Weights of a small self-supervised image encoder: num experts 4, batches of 256.
Rows from block 9 of a small self-supervised image encoder, named by matrix and row number. Rows with one number within an expert belong to one neuron, the router's apart. Each number is 128 + 24 x the weight over its row's rms, rounded and kept within 0 to 255. All counts start at 0. Numbers have three digits each.
Before each expert's rows are labels from the 100 images, of 14848, where the router gives the expert most weight on average: "top examples" is what is common among them. Only what is clearly more common there than usual is listed. The data: close-ups of made-up surfaces with and without defects.
# router: router (model.blocks.9.mlp.router.weight, 4x128), inputs 64-127
# gate: expert gate (model.blocks.9.mlp.gate, 4x64x128), inputs 64-127
# up: expert up (model.blocks.9.mlp.up, 4x64x128), inputs 64-127
# down: expert down (model.blocks.9.mlp.down, 4x128x64, transposed), outputs 64-127

# expert 3
top examples: carpet; scratch; circuit traces
router.3:127123126135133134175152131110137117153154106082120145144142163090087147100123154150117133109157106149127114140095161104135105137128116152121157124068115133155104174145134096149084118082093144
gate.23:125152102111116135107130128104129163137114091160125121147152092137080123158151121084129113128118142119114094100148119168097113123116085131098153100131107173142098092095163101164136127140162102
up.23:136139153095147140134125161102128133173165160148112150126183155132144137126131161181198145147130098157154125109149147128154144149184157087129125121139161185103152169186099095171131153143123143
down.23:136175103137203121131114117113135092157112108115130134116151105102100131166115124158153099129124133081124131094134116139162150146148126142111128145164128126099082101131124131125150144157108119
gate.24:092107169084159115144091169129111170115130139123160131122124148119126106073093103098160135135124091149100153128104146121111132181160105138167107102097121103119177118127135112083114136102089133
up.24:138144022162110122126135109145157109175120113134106147097114091124116154163158125156114114133122140138136112125120141134157103111100165125123134151147145151133126193151089155168101143155151092
down.24:170131105181115134125142178133116115136172114143147188127134162184107144143173168154100130139125128158126142124127157139150145114129153136128144167118160164163131140101139112121125135141127163
gate.25:151120113160159133123121148096108116155139124133170108107101102169185123140154118114142129162088147085203122181105099112109150113157117152115126122161111172149123121120111132122128120173138097
up.25:101128114112096149103080128121169139140127126133118087128073125102145158126147118155140134129144087148123143157129123090182101124113104109100084106155117115085141115137106126145106130125116107
down.25:139094137136097109149117078184153108134074155174115131121083133105182157147130165151105143088149113144131150126136131164095132133153131098112116117143132102141145135140197151125126128111108129
gate.26:070117142101131124138112168120117146137128127123107147131119150097121137128077088114151137148150144136100126167115164123142120161128130138158117122087107057147118173161139142116069144105106116
up.26:170130202163106138154145041138140102121129130115144135136114103117131105127156120140112132083096114137158132106145093113139113083122137108117117130143142132127115055104108118130157091121145128
down.26:243128121109109127137132179130127135111129126112114111126126148131129141104145117127138154120146106120255137107116147095163147129109118125131127123106122096118121179132114132126118132121154126
gate.27:150099120109130114123159139094114129111127132116139178141127111099169128108153133124114143114090095136128122103100079109115143134175137125148096153145118117153121118099100148102140156133116087
up.27:143144122166153139138156125067075130143118114046139135154116119100106093150165156104110113098171124135126134122112162082155145091105128120128116197089103125131081150123121127121138165102104152
down.27:127132150118147116152128165159125113149078125118075171125159157132068119096157136162142142153088121160131102113090096119095150110123115143158145127144154136134093140129142153120159103138105112
gate.28:097165112125128148111075183091122139131088153150135137143130124087125103159149115101133100183103124117115118116155119136137142158109108121141141146190158141155097151119106127147117174138092104
up.28:138111118127140105119195135176150123111115080138125161126155106094128135114155137136095126133180124107137101134156140084078137106118149151104114108115096122120138071131120110098100119158155132
down.28:099159134111089172127173137123150088134145099125128084098090138132170104099132113170116132110126156086150148085138100100119129076115116126124117112121126110106081105093123126137138151182118099
gate.29:101161146090126168110164114139131140143129147159098141168131116139153110132102108112135120100125139155191151084123075136160136128161134151159100114144102151087116118121192134129102118155164101
up.29:118145104159117116108120134130124096100107122084185146116122097126124089130150144136124120117144121110094161172158188107122129152083101081118144153104115140172098089113098139116137189126084134
down.29:132105125135115148108138111114137109129100129132176144135088100150166128155125101164124124165134124149130136170142123148152178134124145104121139188147136149181114085120100206107113170164137117
gate.30:110110121135083106116081187124139133157111139121094112109127133128092150135137122126166125120127127139123111132099150153156132172135124104145152133141108163160152199134136143126165125102144106
up.30:124134158118095135147120138136120146134154130120119115135091149095123164118115103119131143090144114144135145146145139100147088143140138132150100116079110065111115180182123152145110124107126137
down.30:000155134099134123118156132100121142130128101157133116135129133119156120117115128157137117151141165122061126127144129119121141118146131117169107131119134162137122087128119131119164149190092127
gate.31:099114118145155120152102148109153104134133125132136138109170135129118121159132127106142139154109092129140172135145087116127088144133141129077127129153161148124107079150091092159094117137124140
up.31:117094155117132126132113152063104183157149171139151147151137113085145088074109126135134149112118115138108110096081126137130107141151122159155094095131128141133107153130133135148101141087140102
down.31:119108114139134123132133142117149078153136103089145163128146141099093118140103140121113114108126149157161124143089131113135137164146148150127184115122121173127136143147139108128087146119176102
gate.32:121111124122126157112088158141152143135103134095135131115110115110120158154162147115131092123080134126151131120069107107153139127164150147099144180170144159120119152121114115091165101127200101
up.32:104092111153106141092112118107158149132127145083110128132115098124114113135166148130077092123105166128154116086100132090147137134144077128137110136163119118126131115112124112106118130132136093
down.32:105106143121084100125090085155160097144118153110149103107121097120178165125112104124164144097117104157102094118133111149130139121140098126123090103167108125113134152144114120109133132071151105
gate.33:138108122075136165120100165114137156132178133116104149132139127101176171099108118084180153131090124136145115152146126164123131126135119079120147102161122137105143145194161092165113150133138121
up.33:139079126170132114164103113163136114093122127114122141091110131133166077079112120140086134150126150117113123166115146093145156177105101131143107122118125101124175172138152129056163148117102143
down.33:117120135100099122147129093129096130122129147158104127117123122141143152115137114150127163125120091165133106145136123156135130069140092119107109117133114129107120109071099154151105114101159131
gate.34:131096139120118159102085145125171169083133173135151107085085113147173098123142115113142134150114111102142152127135119141136103154122130096126100130142145109111162120131111140123166136120088114
up.34:161095081125099164155099131159150105125144156132106110090122150117137149095114145154091135137126101126124111137126070178085126146161096104087124106174091101115152155137145111127166114114102127
down.34:119133145143146180100131047158100163111117152109149117121145149073168154155152124131134153100131143138134139127166146137149156142116115139121142149131123128150161158150142183147116184120125131
gate.35:094126059144135120139098148129090131133091115102096138115118117113098087121116117108141100152102146128122121102074143140132135145145103142158120123152147157108171173131107133113142158115145092
up.35:118129128109125090124153134179163119140152101148143184111130132137125162103123086163104134130152106164111125164168169113113102150130159123148137136092103114147120159175110137152073151139105114
down.35:111128108170153100145190133129110115134140124183091159144142140178114127095150165153104134119142126148126145140153120113118097114111150151122167136108155139124105105130143101153134158198122155
gate.36:043119116098097127140162144139129152139128150147115148087103124133131157160149117125135074135118100094123113091134109097113126174132127137184118123167124122131161126130094125141120157128100075
up.36:138096135129147115114091150143167133126148109167115093129152134126154117086128122154119142156157133128121144105152140184141113117111128121082133099104163114113167136130153076130104157137135130
down.36:119109158154141171124141108172136126110127140090153122109146129125114113125188111085116116127127126107165122104163148127154161138074167153129153158113083130125148119154121164118141140152122114
gate.37:146136116135149147110103133119114149068049102156133128177110073084165102130128117135148157140134148092158121129180113120159125146127124117141100128126160116155123080080115148083155161160124110
up.37:151110099119135156142124117135157152145133111129146102130096091097072169113141130101110073134133104113161121079139063127105105083125103129087120115158128109104107090116076129120125096142134123
down.37:091148159110107147088085077162147134153114159130141078139080079082120150126128094129147145113120130112071121114180121124118111100162092110124101108152120130144120127095126124115144147098092156

# expert 2
top examples: woven cloth; specks
router.2:194132102135128142120088126104154130136091162133112102150148129120135116106139141129142134129140091135166109069103123129148125130132100113092131123171143139140137118142159139092170098105167118
gate.23:082126158133092120130185129112097155123135107106123156144107169096172156124095139104120137157150165112157129138130122108130107134148110138156116122132157107104158101132110112128086127149123119
up.23:141112110119129139109141113105125132121114120122135081114133137140179144153107119078077124081105128154195111160118113128138184113124130155127120131133122137124159169074161134146134114171106151
down.23:161117123126129120125128163155129127164148149146121079132161142186107103140136132128132096111112069137101109154130134135118175139129159159106086093103084148126120162106131147121124145106154138
gate.24:152157127115153111107145115151140140144141080158112115129139112127162154098120091109100125127137125101114128142152143168097106130119127159136125076143117126160107100184134157149107119128110144
up.24:119117133123084108157106135127139115107136183133149137130088177184082125124149159166144122172094134129103137132078122091122147135160134139073138147125132151116169099117116089104149116112130128
down.24:155161109126118114117098111130129161139117139121138111093157123101113186109199158182166129122121157115151131137151126159140146138124150156115116120126123104116101153163135150175144128115117117
gate.25:106110097131144133130125182131144118139067098122139138142136105083174119150142097094135095157154157144164123104120137122152139150147126163130111138132124136145141129122140119097110140172165084
up.25:119138132169164105126149122132156101115130109189128149113122133140119141128137119173110160122128115135103125156163129114109112112128154155118159131089140113138097081091108133141071144184126157
down.25:126137089151116189150150150138112136134097127134153133116157148117136102131112149091114121135143142130129135134139136164155159137142126135115135124139133130128145131124132161110106148153128121
gate.26:145107108130105160139149103170131123105089114139174101093129133161147133107159068128168107156137108121130123103121189145112133144120152166154128164138117082143143156136105145185112134151142052
up.26:130119109159133154182121120158138142130120094137118140130102095112112176124137160164121125140124139136138155085153080078160162146134131123155134142133146098130147109129131155121147153116155107
down.26:104093185120080119128148134115136157102199119108106166119103183114099119135120103096091081129125147143124133129090142128145085158049126144064147133122124143116136108117113151120138130095161089
gate.27:098082110090122137124103140118184129134096141174127130110101140129118145142106109131123120137133108167132146109122088113114137120128135118115167103147080110111106108073146100086121106128085109
up.27:147171133176103134145160098137095112152180134105112138110132137144132112173147184116140094111109150097115120128144129125149150091157120141139123142135148133116126092145122116171114111143147108
down.27:148113079114129176089090102122150136156134149138107091152155100105125143143136128122104141093137094111131107155119132103143130122138118123070143119134132113108125098104134126127103089112121151
gate.28:080121123122176163121146153114136156131156137153136132094098126100156125127141065141125111168094130112134126129148144119118158146104114158151114117134137097168120108165143135183075136193092104
up.28:172138174111093095115063127146124134147165152138135122140144165135153119137113131144148155101078129134118107140105093125118102109148104104117083123105122148112135189142112105166107107110131125
down.28:149137110118146084119118131100101147136156153097111136079115126097141140153113120115173115152135126107135110135091132164092130145158125113144126089165114117149116179118122119137115106096176118
gate.29:114199112115137134105143153179095149142162138156108128167151150134179121148121130098128124093160158101166144151159151118184150101145118137147124155095161135100124112176148147148098131121168109
up.29:137118152117126130179104121128113131140129141120112142084110129116150112176140105145140099126146147091131160130110142107124143120118172138133083154138147103135170120121121163155133078108100140
down.29:150149120150164132131123118102093133150120098113155154161073159146124096120108130157132116153128106118119126132125106149116124161140148104149141118163135118153141144138098144118092180129160113
gate.30:138123083090153150094080161139166143121143153151148117141147123094158133107156127100153120143136134154132160125111134144129135138149144131116131153158150159127146163146156109118150155132176120
up.30:100150112126104122155113182142133153129086153110157137120109128102130127123142108120162093173133136118130138083104149126168128177107134146153104142162136103137143179108111163133134127103149072
down.30:131100179152137111113114094121111111139154156140115151126118134119100124115123110151126134128140118153098118151144128096110119121091140131105128154101096103137108123147179131152106138111137152
gate.31:096093131149152138145140140070110165112152144127163086114068116105173111111109089115069156155100122116101132137127115122119161101146083158184091113155135085141123125147140135164110154160064119
up.31:127124164139104175130112139153143105129095143144104140128115150144093142146125149151138126078122122110097151106090126128170084156094149113119148113086122095126121127077094131116114090095171120
down.31:124102129109104125111100070144137144179113171118118161116144121119081141109121111161134131116101143153124148116097126146079101126162113143107136114179125125137166138118132096132150088085157112
gate.32:119148121101077097128129124126113150136101141120140144174163130168107116133109129098166154123167146144114102113097177141114110153144134115147121145120115068115144127093120193110115131092154108
up.32:154130140114129162144100143175125118108150144124114134135113122142147126088125094117124105145125139150128183202115134178108142149092122131158113137142110117162131164186160143115141150097141149
down.32:090123117141147111121114110128142132172115139128098130104107143113067149098125141131167115152123082139117076130129115105102136143157176147091097092102058117117092110138132145111103146104104124
gate.33:126104142151171094148126174124101117064106136126169131112118138151144062123084091097073146136116113129105143164101130135122145141174119127155127141130113087161099170144139147092131140107100114
up.33:136097138147165174149094094130116094147101105100102135106102083063106126151145125134147103144130185089143120129144101105136100132144142120121139128135143139122074074117119151117131124122160108
down.33:148125142102092127129147201150143101090140140125174164148122117111132073116114098115118111134083116114136106101087104090136116150143118118116101133141115128149127116119123126109112128084136098
gate.34:135117155083095115131115141157152166127139130134124157168125142123093156146120143121131201136112129194100163104102138123115115134165146162141132133109148152162117163118127154137135118128133127
up.34:107103140146191114060128129148144161117113122130117130089122122140114105115104111143107092126143115121119136138103131067119111127124145159091120109072120155131143103158109120132105114133145084
down.34:140126142090159106113131180070108124148126139096110134126152148151101085125105124139125082152124117168113129125083105104117160151135097117129115128136160169083120119122079148127150096141123110
gate.35:094157140157181120160137123158139119122117102156159106133108125107138101099097127112141081148144135111147168110138106105117111094091095162103156131109143100134121099107103139099105130133155134
up.35:109084123131136137089162141120148144130107063139130140116087095084108125144102142140092115141154109124138145136127126084118150138165131158149126118153107153109144131130169112065136125135098120
down.35:191109151137132129146124134137140081122086118157151107146080152122144070151082123131112156083140096135131134135137117087187153126098150140093104123083134155127093135156124127088130104134130135
gate.36:122112137093070115156131127142131167124127147121131140163126087132160145094109119079123118145130152150145125097067144116095101109133128118156085120168134116130139153133113117105151113158119085
up.36:135122091176147189127139114118128133094087117122151097124140133141134107120164127106108107109143125152153116098134127122187117099070145104084140151099124154142127124097148117114154108133187129
down.36:151135159111134163105132094144141123160192171106138124127127173118118067163102106090114104131116136160104145132109132133164127155088155168105117133139083125089147127139135160133149159100162105
gate.37:122067101102118120157115137131182146091088106163124101143129114142182161090142103093115175153119131127158147134085127134141135118096161137114129116136142123128175109119117112098140146147119101
up.37:159122111162131196094137123156112159136128133132167112145123104139135118154159098092121125087134139079129107091164157130163115130127187119120115132063150169133131128125112138156117112170169134
down.37:134154127129100141118093110147119118140145128109115117103117120123079088134133089117114113175140160148118126116152146099159145148079134155096125165160168094102092127150109160146118162162112080

# expert 0
top examples: wood
router.0:115091164084104122154096121154133151088134162151156154129125134119173106093098098114119151134126155119159132165109097114104138096121150101138100117151111079127122135107109146113134115131079131
gate.23:128129121103158177105106145126159106141126119151147124140180113143100099124142055103129091136137067111156095142126145155142130146139097141097137150154086140146095115161132144167140151140144074
up.23:087153118198164137099134163117103104107137137090126125091106148109114106158141143134152162140137126078146174129110167089166119161140140148141154170087163121143115158088145125109149119132127162
down.23:123128108121164111115153134147138141115157144128146118037089150102139140141145111115089128117143144142116122098150134107138154106156129164109098128149130106171149134151099151130125137129165140
gate.24:146121108132159146156135154146155134175102077107121141151170127161151127154122144120100114135213107150134125135141116154178134123153125131143137152096111112066132154126127160095173118133132150
up.24:123132151144143126124143146142112129107105106114151106127115100095129160126121159156162170117149133071103138099120114126114100157146115173120165118070138114129140094123091164096138137129150174
down.24:149112101147103107152116056122115090134109110173111118123109143110125143087110120110083162138137108148135119115111162118118124131152103110150157132136134086134149133156153150153128139147092136
gate.25:095122122132175096063103109107147132135121135158141127114135094122146150109134114157128138197113161127105091144178142131122125135077096121100157124114128137135115118097095139151106158162116100
up.25:121144115115133133109142154148165116142143116161077099149121106139145154126133163098156125071160102129153165093137112104203146111138120155120124090150122126109147106128126078110117093122115154
down.25:114104121151143098100143133152133103132136124131156161141138080130125121149135097162124142163117124118129077121141078133102095153206174127153105133167121134153132116155145077107115133114125114
gate.26:122147099093116128115124173139153128114132097134071117157146117158120158109138103089079131129126168156115113149164147139127128108148162147110130185092091109156106114116129161097111128133135101
up.26:119130136162158117113135103117095131166124163150145091122127131147126131140093183181138097176131109113137127123146096118136164124120083153126146085152117135109161121113155123161147122124139129
down.26:107104120150163124107140126143100126136145127150124183139146126136104130090108145123103147165171122146130129143130127089144126127157063092122176108196134114107171129134119119167124124125128158
gate.27:135090079131137106119131100133126128094114114087111135098147134111117153129145112123145139146121142117123125116154115114157140175110123108143153114119163156144167164131132099065148130124098156
up.27:135146152122134081164093148170149166146125139137138162130153148113113166111116108162158130177120109129094145129140120150093154149176111149197137128136124111152146145121138146118141109084109136
down.27:146154138163149088123075152105125140133126127139127123113104135143109100120128130107090130119158132151104113141136159157142146138123193137154139165125159146142109138118114128129102133101089164
gate.28:109149113140129105147150145152150145122103091183154117156131093127114123133141115157161114114164112124157171100145107101110096096115082162144141146116136120153175121106114122122140134102169126
up.28:141139146098132145132146122145109118125128147102121160116156157163138108123103123080155096072117093148127115122095114182131147139137164074145142108184121165155085136134157102135116116107134107
down.28:121124133128154089110112128140140121161115148155109081133138139112136143110112134106141111131162102135126159154153109131096131084084186121113139117114136173086132130128111110113180119127110133
gate.29:141103140148141164171113142123097094119139135115143106139116125115140085116061101109123141106132198116189130161107125142164116109134159109120101103105151109116120143128150124103083106121148156
up.29:133095100095157134119105113133149101126155098116086140107158129098146126118137124130154120145150188121150105133153117154120123151131122115118134083136111126127096116153126109121141149116111126
down.29:116153116111130117131133143138131156116142124191128182173109120112153165143158098146131171129127081139116131133124097123160117110106082143143124133141141120132167128130097111168152109161167145
gate.30:155080168132136183141110128149153110114166132144127111119116154147116111121115098138077120101105125125158168125081136114131145100149149110126110100119179113131164152150140079117161107126140152
up.30:106166112117125087132125140119115091156115121150104149107132163126079143145143119120157130157105128137093152119175103143123092166123116160096152131138120126127118111144139147159091168139123134
down.30:151101135151141111174105128127140151173148117147132096123125124167133160092097139147103173092118115148134130121145088141115144109179130119123077121153123189140143106115128117137130130107145115
gate.31:159121102116131182093091115163167111148108112152133134149149092133149118148108098128090091132163164133163131148117159148123115128134108095150127152124125075110120166157147144120139140122153114
up.31:132128088124121086134120120129097109141142127147111083141140167156151174117137122141116120181170173118122077154137136140094158114107122155087151122127073088112124118172132172142098132163107122
down.31:129150129124182107190132131114142127154102095157090116141106129133161133095093129124132168117121107111141139084137088126132165082123134090119100086102131110106107111136103141118107131162136155
gate.32:125157110194124171112158130163152113075082116159146129147085119110108127133145116116115116108116088155140177104099168133134096126123148155151139158104142089153134132111125153121122116142131130
up.32:132135147149127150102113109115147141121088136175170124143135108124150116094098102149121115115102138163140120108121104159133105107123167117157086149133156111114128117114115143130106117096138087
down.32:141119137120155142094116096114105133091140130112136133145112101127129082137177108140141089168147154106137111150144158124129126152114147134110164128098114126145082107135137096074186145127098140
gate.33:099096181130130107134165126135109095104127135089167154064127151185108099164150123135150119140100138144126146110103127093105120144124119135104134175141096155151141112109145110139158148121139095
up.33:119111101129098117147084161121109120089129134114127121133123121141147072124091116094132152127113108103126160143101115125130097149152132099151082101158130074150110155138145100139146094097111097
down.33:135109092119123136133143109148128134133126135139137119135123119096120114130118128151093137173151108115141115104163083125155074136129133161103076126115102056134132135145097092132110135109133091
gate.34:160118097106138151161100136177144122152115100146102144154165133094147100146129129110129133079205135135183117145128111129166141129135129089129121125130116101108107165154145142127138098107126118
up.34:137133102106131078147098165122102132134146121113105084139133159112139177127164160140171164148163155116146086130126095155098150114123125154066148132148076123126113137158124163150093135109138129
down.34:118142117122182116161114103106140144199118089157106088125121128123135158111092131142106159116131096141111117093166097112127161115145116140115115082145130134129142112115122120136141137161131145
gate.35:110125114109164147138114118118133145179095134145160146160124137121100116128071131145108127154122143149121118169136138114096153161109100104086177129133109136159092100166166169133101166141108144
up.35:142100132110110155140094140083144137151143143176137119150117085125182151111130129121108123153140164118159121152130123138169135108094117106121101136198131133087108183148092140158128151164121081
down.35:139108144101147137119126092137136140095108108141111133127086160128103125099105133152120131107161108157113141164166118118170149141097118131081129134119093179142125134112143147136172116114110132
gate.36:151132152160118105121109120099100115091132168152161127141123128190146074137116094127135142127125135114178133150108158149097114116116187095142106162097151138151121134120144126134111130115148131
up.36:132128120109153124099079100112126123156143131185110105111129123121176138106107127141110127137127183109136073166149131120127142116072127112106125069133139136099109112169128120169109116180121126
down.36:118168119149124093148117162104115146129074108154115156139110132091185143158149129108172146118149126100120112120091144127121160097127096100166129122099180144123128136131122164122074128172143168
gate.37:134094140145115152123157125154157143096125113110147171117175110117120107141148123102172117090156083117153152125106148089101114169170124133162131167120150146141135125133153108131177157115112124
up.37:107198113151124130146144123113107095115105104104130087136098146090101134166178141139115114120129069134116135093107122160146122106119112148113129123102094108147128116129102141154082099127127127
down.37:106124151144143106122131130120119128147101128156122106105125182108176155121122117112121155090142121116129125154109127130108169105136189123121121137100172183099118140129114149130135119113123171

# expert 1
top examples: stone; wood; wire mesh
router.1:096165126152132114075179118148103111139118105151123115101116100164115131197144120132129100144099155113070141135183136165116145150130152148158147144120132155103139078131115137156122176200162119
gate.23:068107155167117087120145119100103141069153132136135154115128118144142160103146133143108169141099135137141122115147101114112117138121096146120125178114117062161151126093109149141097149145096134
up.23:108130145148110139143149162088099116132124112155106131161131143121095110167112130140104153099118103135150157132110115057123132115193114145118100139134125096094172162135153103125140123140109148
down.23:158114149130121135166076124130148141122163124102142114125138109111112135122109155148133117087103140150126134131071133146141095157126115148139099158156086115127166140136130154147071150084173065
gate.24:105124081106151169149123160103137129154134086104114122151135137102158112125104113109119105142168165116116110125119143138161155114178166131137104143130108094111137097158164144083082156168120094
up.24:134155090145184185113136119077146160145111097139149131167174102116136104146108137112096132120127152110167093124141120134140119153130083083131132146156162137128121099178140116147100140157116113
down.24:151150111147116152114125109125151090153103120103145144147106125141133137138149127121062146120117141161149156145151156137127140108153147150175150091146130156140122179122145094123125139129131149
gate.25:143079083148143126151140153088137125072134104116129153131092155082135097149134142107122116152136123098129118156104117080136130142168122109103101153107107125132100116144131132074129146171147130
up.25:140100144112084141110128113102116134084165160137143121131153136096148112144136143114115110101128129104114097160117106111123133136177107097076110132143086168124094113137134103138171172116151123
down.25:142090162119103134095116115159120118138173186160130130130099096111110155133084102116149106124176125102097142133130205142114129188145127083106102121167107091150104132090152108099142133114095121
gate.26:107122138132151174122119132138116135153124144142160089145079102124074110158128100141170126121122161118123143149160146166134124124139121068093143130125133166150092112155162104152118174140147126
up.26:146104146142168108106110118114159116151134102115131171097147129117131171149119164136051120155122142125130120166114149097128092144147095115092143099130129107111099068143122158130096105086113092
down.26:107151119118115158152122149126123126145108156117116104158117114124161088180144167129162089141124061114107111127083103134160134106121113116098092083120145110105135159131097147143138087125121102
gate.27:159131109139120145131153118143124148130075089123126143163148121118139126169167137096124132100146122099154123145111150136137147090116134123142117134116144157098161142158112123136154102142168118
up.27:089124140105126122114122100162096093127169131120094130090135158119153158115156117107164124121158124119105120117133154158108136140075120167082172144134100125130092118087095148127091135145121133
down.27:169127158168093126128154115135137109092119145098162128162096142154123096140158152125128111097149146158120127117079157121086149136111095099169132135153112118099167125153113173153125126125162143
gate.28:145084110156165145121155110117116155127163137132146109128107097101170103111119132118122117098114161082132120151150153122155134157120132098160120115095127120113115089153160131135074153074111103
up.28:123057126098064141112142150127140134116120151072125115105137128137157157137139161115128150121131069161118107118093110140096138157145107109149125135166059112160159190109146122124147104143117122
down.28:134168132110101134114137134157133144118142110138086167182129119116153169137134151086156167118143122113142159094120140138150151121136139124195111147115178143152120147104113050098144110136149146
gate.29:088136099133171184125158143094154121123098056136105099130127113113182104131117126105108124121159150092181123106133117113179146133137127135120126119127118100108112129153155153104133148164111098
up.29:177099190118080100149117113157101139116164191119121131150116145116106155128124162147165162109124090138131146145109150133098086119114123127119117124122144099136136143093089108135136095081134169
down.29:125117127113162141124147148115124109142124116135104108126128126135131111126124132130127125141159145126119117119154132111160169166103141156112129122118131130112114121162152148121132143162123135
gate.30:163155137083156120100131093173122154104129108150097102135094094103144159136150136095166108127121166080118114136155127147136149132089118155149137110101147158105100140127087167148126109146160119
up.30:086115116173096100120143158100103038163100119119139118118171132145110151146135132093103130109121093124114141125120127118107124095135149139123114127129122129106167141122091099129158115137132157
down.30:127143128152118097115159109163136123110117116111090138172100131156145104118129161072142196114143135128113110120105091108148158104128123090162122105135160131088154144141096114134085094167142172
gate.31:093084141159125150122147115116128116111164113088131130119108116111118116118120159136072126082133135154146161126156097080141112145169170077135071093126125097108117107153122083115101137125090145
up.31:151163121165173094135115124123137105166104115153122151109128133121075077144143111111134116135137149099100136110134134143136105094112135164116118123103160141084127115114101109129084077156155103
down.31:133133129144126133140133153105109125141115100106118100100149126131137108088121109147065127146113105084136091132155073114158092102130080145071116126110121121091103137161115165118133104150173115
gate.32:134130099111146144102115118146149146109150152110116130128121109115174166112125148119134136088155173099154131089115135142155107144090149105100164117122158136126100134128115131120120074167169129
up.32:117117128105123095095077109151120109070138171101160117093092124140094125086151115105130105113098145132128136117138138100109152118085132081107130150135133133150120132089080104127142131084106137
down.32:132125124089123100137106141120138132116128157167138105143145097094184185097159133068125142140107109071149152130119104107124110102118108133108067150145151102137136118147107134117164133128111113
gate.33:113145109141097140154140119139154158114112109137157140141110121124113133127129092133179136121146133136112111102120090146100106156111156108140139184128132142202134101158156101143116156185137126
up.33:109120107144098150144090158113083138122122156100105074158081131140126109089109123120154154112132159110134156096141090144147141122126119104142101130137136146126152179133168072113143125107149152
down.33:134123128181163105113142100153108089126132122129125157097169145115079112131136119143124149134144135144137119117183142156095116148124135118130187142112119190156098094123163101125135138161129175
gate.34:143119140130141083123165108124095171121152124145149159148137118114136139097125116145148129126107145125130120148175100121100123122124171120152117146077168150156141097102117120102111129178126168
up.34:128142119123122126109091145125167154104119147159132089113115118164146161083122115125144142186123111122127127110119133146136134137100107151158133081140144110113139153137088148147178111099094095
down.34:118143089150115119103182112126114125133160102154122167113134111117159129172134148102146113151192106113138120096156130144137147118084130153112129127117140133136108096109115102113171123162164180
gate.35:151121101135107125110124136162164110113122104103159157094167107123125147136142119133108109101107152136132101084101171131123116137094121134149144169154136121150144149114081124133133146089127113
up.35:110094122122134143094126115141148128119139135101142122099141098163140131116112139107081122085123166170128098098112152130161165120086119122127140113137109114140139118100088137126122111101126111
down.35:079099120098150103144127149061115115105104087118109157119102101115150130118114089105112116160143123127113143112094096135105115153127133098108119135118100115157122144156122075091133150130122120
gate.36:165127097132138140102175111109116162114123115151102086178111098125150139131088152119145161115151182097149122086146136135148130124101148105124149113103157137135107094134168152106129123152151114
up.36:137130147153136094147148089122130171094131141121171107160109094140147104071141110126113110112143130128136113126149139187108122124100131099175105138092146137149119142129094136168100145101121115
down.36:143103146085136109084116166157131121137086147170141140105096128160125142123084083167148140158079136144130126139173099104177158096137103091080132118117132158123085085100130148091162127120119100
gate.37:150149092098138137121106149108154109148120110145106135135155142125134118125114115098087108149140125160158115150137129141110140121187157154105130112149107156099124110116167129118067122150080138
up.37:152112148093112046086121136130108096084121145123136148120152145169131124134141152108123134129126101158103136152127152109109128127130136105096127133120104172126125117054098119107154143087104177
down.37:170143145124147113167159086146145094155109129145126115145145100115130130139136154116156123127183128109115145095127137159131122100130146132093147136142130073122111139122116118117139105103089107